{"train_examples": 101725, "image_size": 48, "encoder_fused_qkv": true, "encoder_width": 256, "lr_schedule": "step", "warmup_steps": 330}
Rows from block 2 of the encoder of a small masked image model, named by matrix and row number. Rows with one number belong to one neuron. Each number is 500 + 40 x the weight over its row's rms, rounded and kept within 0 to 999. All counts start at 0. Numbers have three digits each.
Before each neuron's rows are labels from the 100 images, of 14976, where the neuron reaches its highest value: "responds to" is what is common among them; "lies over" is the class under the peak. Only what is clearly more common there than usual is listed. The data: cartoon faces.
# fc1: MLP up (encoder.blocks.2.mlp.fc1.weight, 1024x256), inputs 0-255
# fc2: MLP down (encoder.blocks.2.mlp.fc2.weight, 256x1024, transposed), outputs 0-255

responds to: looking right
lies over: eye
fc1.181:447499454438511466534491461480466485466589485551543462522510449459464591522512482497495524436498574482434536516479554560493473550517495480517504397546469489456472514428481472495462492531484466474547485412509464491473485504461537503448558484479555493478485515472534484482468496501487496505487485520536463488582518478562501597416506541458491470534523506473432454482496524543462529512541409450498493506501464471471418508551482536532555512557544453485505571473480475522447415502549462512420492502486461558485535477475449473538485505492503470454498534475628514475490629488461573530467473527435417471505532472484437534447480460523387483396552450510553480552459532545511505544519516488525466453470509470517445531456587479512525525461529472539508490476509453455487491537478516
fc2.181:474490543458584432520572498450446418440514527531487496522529417452541545481475473504484428493481481480559516422406393463586498571514527476492499463445513501571522471619495505511460497518518489488495506536483504443442473477484522469485506516519461512479488528495535474446465481522470502523517440426525442509518559531511446452501517469519508489504527605513497470425511565516473443513450528447528502524471520505419514462536502525587579492570509537499476502489494517507573462541501556507473493464493512503457477478474549534508506531557523537488565491542503571519503567527469535529465483464525486556558467456549555528505518529516461516495541513548465532506484520506507539508489484440420501560480498568418561540581495466478453596430530503552555527572453552501450524536486452

responds to: looking right
lies over: eye
fc1.79:489476585503488500511564489513537491462462563537535501490397515472523424463469524512529506485464493481504443471479485446544499489485495475521536567507490502505447422571420475456450434477496488482499490490524474558479495532496473496555562473480510495437500392506463454464473483493500436448438458546499476555504513519515372533543492513510577557413518523426483490496427526499498525490461460477517466496479488485464514574524500481454519530485498513547558476450430497418464496502496467492494482507500551625570453484460580497519547527507461516528465544499434545511482516504566434492502505480467514464460531579526426467447501492479551466521450521539490441511458547463523508519495540492550498534513460513561494454529432487605492537597476436506556477460445456465583543488453470
fc2.79:464484486467482488501472456540449570467469499494529552492473539487503464509585512551528537501559540590463471448442434513509503476462416465515511580613461524558543520413507486488545491421497494446457533478535473537465518439514475490489558496576508502478507492518524505470570499512464492519520534470499485478570464561489542446473540500542484476496399471551473464554609548586428437524481498487513498403542487548529451481493511484509496469566495507451500537490485476472459511525484559442537562455515469517429489471535512555493520501457564550532544448531508541523553540515452546476432509497473557497464481455526506529498478606572508542479536454534473461525491497474461419510483483629563472517498551510482472498444541531475493495464468553506557474504498489478470454436491463

responds to: looking right; surprised
lies over: eye
fc1.281:557497447559495505438532525484518492521514451502495518549459534472539507500492613519478476545461526386511543512543490500486490503508501561466479511485539457591485520584503502526603507487543533555485465523501487466493496466550506455423437507443464519525486513431491500506493451546537467513526484472598542473510435446485437510396538462508508521552443459559494509511584543474526563449508516435421547515572555545406479469488517471536504543472519544496512549514451567554487505448413549538551434459524514483464481474484475540538518461512475526567507521476508489430575530424514473527506511539473518471465464426492570539475470476485502518496539517459464482546562434537539463518511395502494520512533478479547502546441554514451453552454516494546440462486482527511499474483456461
fc2.281:459517470491504533481393473496543494409459496432451513430440542513456553511453501487493629454522474546478536524469490489553475455510459547549517462507486544487517564406620491515516477511497563450497510477492477501467491499449445527568554469504469418540514499502479522481477448500539578477517509519468470519525493491509525522575489491506485556539519479492484494408531472533510434463499458473503548454521474494515454509483478488473461459456492523535510563531536490548481491473477501432509618529477457556492511550539501480435513556458495488477499480509542557560485546532484559529471561456452525511476472445495440477545480454463410490560463553511479482505506497421473519551528598472484508541426493472471514389485526446472453489596545567447529468500533432513471525454506515

responds to: looking right
lies over: eye; skin
fc1.744:470452508549553549503488538524492500481551594531472441542479513546519579493415464532405520455577536533476475467540431533523495555541519461474519575632507516500511420552501491480480547505492545464585475467514515536482454547471477524588489479547501476512534479495437532496518456488468571557472550470487534462592488449563504483499417445535535537487536532492518482580473431485515542491485479474566519442445528513463578461526461506489526515519400419545504476560483553406461480578540502463499486500479486470503505506488455527508464445577581529498540520494571511517536521515448499467514495555465515517565466453469509492514469472504467491514463387528529545507514508482520515487458556501541488497459492517531468490445457476497522501517514523495543432487442539442464541524519465
fc2.744:535466502458462498516519408470493416538415428469463578451493421487496427498530517490503516516522486492547540539539524490479439515461441537537489507484461535498485498515553465518484441508519506512530530486445525531588467478501485508486488447493484446491470561545542521557590497535492524485543568491510400481481491493452490507518536532441483476432432478569523547430513569442484426554532510531466432577497496496615482437476494551470551521467513520479595501542461495536539488503447525460526464561451416517501451513539520537525533478422514499491470509499467515520549521506489455486507449532520525419459470485542503456453478556487586494478542510533474463522458554480515475453515505533573547582539475494480448589473511584520510495490576485483506479437454411517520502516481460

responds to: pink face
lies over: skin; hair
fc1.711:603490589491459519541465462532518472520461531501553517599422585534536467485438541407528472443503472514516443451544534481527546470564488414531501545493534546515452513518492491529445459497513439467557467547480462507498457503540451411486468483525498546570477469511436480454491466460502463463515418473558447552530523487559408556559489475551506483466451499483562560509469531598527502477485465525521445499506482490479472481462564543537467567492490417546462500493497532510507540553482480505480516481543528550475479575502554489509488495514511488510466515525513545483465493515521475548434486526498540467466522522617505525488531545474601526602483514495524471514435503464443541528497507552495439543462507452535456451483513459535487539557506445493481512523487497450562544460428539
fc2.711:468461507552510439524489498520519440518448552456534515501432504503455494432509533492489503505439570463512453433465531496530500494511510493508619587443449514497542520521448457516520518490483432477501496421488525468444540502487508556492487501557471429464481432533501431467539453467481423509525525466538512506617468501448473473444503463446440528471453460514433569501571498553428444548548520512562517458536528481481543519539506536495527477585521581524433516496530497475453494552506495410468501462480518502496501502495535535512534552503466486478496564521541495549531524477535450477453474518507534427497434500558515508468487519464422496538482501555539453564460594483538423517534496463494451534515526505416527521548523485582492516585515551518481545458504423569442500432501498

responds to: pink face
lies over: skin
fc1.414:556447560562551543595511448566515572492519521542423444474525507471573528510431536546485575479518499515454519519479547502512473548474525475459515499575524469553492537574438514510527504553534511433538512519503483496523493480546411509499458513496540476500459555460509532508508527539510470490521487482511498526436498515498458454538508595455435517475518431501477475436473467560476463519494520548551488509437488540445553492429562478531506489528479510444537480540517557469512572455476505512539537505511498479475512446510515481492508518420511510501492527556532440439491445520456429479478477527494519448503485589494508546503567525401529526440469469545477445390477505464530440545541424540512461527451555562477490490566563494358538461489479472554503522529536508443505534553538515
fc2.414:530585413556485471441510483541538505479500521501506538482449378552483450505486495473477500543474510476461515480492506489543487524553459504524540560373484529508476527441591517528544474485493501540508534452471479516527537487502515541502521489426513492504540395487533419480475460496529443472507532568520437474423490486505497560494451486480500461484567487496528587488525543453520472497503501496550487536598527478448407543554516483596495512546524496576471521509421497477477429473522483487519488559507530509466470450524528557472484532479501474554522529519511439540477515440522566501548567491490435491464555520510521454523493556466436463524562472476407586511523488518466532499482492474462509515513374398526479493473425467497499537488533511464470475445551543501532462446474526

responds to: pink face
lies over: skin
fc1.315:461503574491463441461551527567462505451525524474466517545479454469448493537458515476467483547466499440543528504449512476470465458467493443521542493511522484588464531531513445473470502515497508478482493477540488549450516478486532552481524504492554486545558462504443523467520521596575482367595489537527419512511484542501553543487506475536499497499500445504461447517523471537447447488471465438516526515515487523463565496536428438462568464484512521444499440537557503464487526451492583443505518517490543514466519603539507561543513492539540497492557491546518518465528490519469469484453464541487533471595534605471516519528462563477485503487440488484441448495515526516534513544492497546456393590521450590523399476521476518440506528505518509497507536535548502454494539581591504
fc2.315:467466414495501492504487496519474566533562621521516510462454475659474544532492530494426499510470511448534525460545427580538487485522537559517490427538517561416552502591455542490477502445523471544484453553489510492484497494508497500497519493536479464460484558564495464502451574420463496530432499477568540495489365485518483487563437555492484448561517493512488516502495429452587519451457428512468473459456516475476454559446524532510477511588470521447537496533504529533456555543507482527560464461486483408510491477440523459547474483459457490529468523488495462510501493525492535462503557527524416461498496460518553511528516493531496442483567531397511548434492415478475525459536504523464513496487471461507509518523528489504507448486443526520525486478462510468516493485485505

responds to: pink face
lies over: skin
fc1.65:522468519520464493469446470525549455432512504472520461456502588554518545546563454484504472547445496489561496512490430529469527504537509526537487491526531511457624439507499509533457455480540541507492534552511558552499510536461465520480491506473555577533525530520551488464528475498509472593395471485429432457441493480427430491502516455425478545462439486441513515554512500446520516521492436473538587447471554500514535454504487542482456527494532576560474501515517464475481456473481494530508447573535490432539460545465498504564456476563545506594554459501511528431515532507497504473502623421521543533520485549526488528508497530553484481600498610463464476476521459486496483499478527525490517501496484525568459467462493475468502517479376435512512480496560485487455510484511526
fc2.65:530572498531469580506506548497493557568453461492472527497488538532572448506480481502457564478477539501490514507529513404504508474523482547515493533552464441543460485532475472476569564542404487504491518437535421545554498499539526520572486485525493504467519459478400504549437502517472523508547496471497485424471468556500563539427517543564509458500503531495536469418498520507475544414515529527427485542497529448435549528463456498539527539496510417519485466531505488469527480481457457477526496504448548521507438448518549487473553545472450512511474504510506495576515496434461548586509401526496476440490487507496556491427448531499490543414532448540520486566526504455471472569540449552480515470507576464451549601490561495560569469497551541517462508463536513432487443516478485

responds to: pink face
lies over: skin
fc1.297:565475487520527537460456532498575419519440460517482463526511472490458466480458478429545477503474481508423518617521544519510502494550524560488548471482515491466499505482526438526574537524522517506488417516447417393505479469552472474547472467540486476471515471410512471557498523496510524448476456455591498402500507493521468516472513492458508548519577514549484465521536449470418458498533538498487453514507536437521561510445439484494528465462407521511433440517510518572557522542542518566391514503412505480532498518538492482494547521495449548528566490492508546567515472426541487526549503535447526482463488493498494433544435418516517508503513528482567475547553480519528543487552563559496573506498491480430513433449473469514496446524448490512574514483473539486479509463509509
fc2.297:497440527533491478415579495467522538578446491497458435462506533578515526574509528509502540540483498423549561449472452637506481540512468507387510468451468481447520523521482563534505503616564451502504569525528561550452497518478522536439587473537506472524470423553506573440490481560481445494542521429479524518461444562437461506519457504489484465489455503493559496522589470422509519498539461460495485515479533561435469526469503465517447494551482454518469503494516494449553534565489493530541472509514486535474427491473556512461469450561526464538514480506510502480444443550523551469519457491495456433489498490491521594503521469532484455502571532487463549510475540492523497508513507469510462599445523481484533519496486518529482412497486482536563482464479531522455443515491524

responds to: looking right; glasses
lies over: eye
fc1.350:464581492459501479429525502555502446494517586496486476520478571453526495491528540484493508481493434516517523535433537493462497526498422546523500503506502559563458565551539526577510483420516452502425519562539509492545545524457455564462559549492519458514480436511537488455447430562543607485457445493550526453489479527510511542511505527498495390469525563543438463480482566559470495472475470505511426494608534530535473522506529472495497521469500528479455504525516519525466571465509444515543457542577523536469557542476494550517529468526461500484482497495470504528560510517572495452474443446539507491508526503519497531473535596532510453459547547541486492533464475513490560519463524464477458499521467428586490407472440436574539441443520481498518473517579480528478511478594472
fc2.350:578447437557555511528416488579488526490456561504510487474497507537469427507488519470479542462548491491579492496482475461522489502448471464498405495574541541422502526424469521463482495525509492490480531419491495519480464480543584523512544546539532503477566485477429500510564491505575513443443537515487493515551522469446470509496482513471541546468516443562489510479550456524492517517505564458441564459475492467469465535487494465501456470545517533531474547512513402479376525465543542525465590457567482512402440498542511501438526527545522598465477481509508554484489467514512563491494452471479507487457557472521443532436515532528455571537457476447502479527405462495513521499500598519532482574508529520470469564466523465534503485522475503494533572462496564439526511476492569

responds to: pink face
lies over: skin
fc1.362:494557441477575522442514481556469518536514498543514556447455614512499522493584492468525531558423491505562521527480536522490475407523487566528487444527583481540459520545465417501478501524521533568397580512536499484521552552470490520484430528479491485463472455525483458507526449460516527493552423507484555533500529483545440562469491545490494527491448382514405523482480445496532443475521509604496615417441547463588565524486526446483537543520527491536503453494542571523518531548519556427469526559514482517522513523491523550487513488515527496445452556515431501498505489530465451461486455533468520526506533555501448560487585489533573466513554577482520513492508537521534487503474496509489515495505509528455502510511529504495520417505540568464504482508490491505506477482490498
fc2.362:469477528554426492498455546546447444469537476459475437538607502499490502432465501582470474500495512503508470503479546517496447553497508504472465529495543512481605522489483544526563495453494549512567508474490497482481505546466536458545479601503529465495455530564518488492403489503559532501495501410579510520533471542503509503474528519586560507522581475454477473555475553530479520525507406520457558592532547550502414473526479496494529555495483482544528465538506538560535472533537486505491547531515461483482497502489494528504495501504562487505500557431504494534519541479519446447452478402482469542450500471539505603532511463522462504515513447490500558527473495533489495453526551480429544431518508513524425383533534451483510609506468524566554534581504487551494537490548553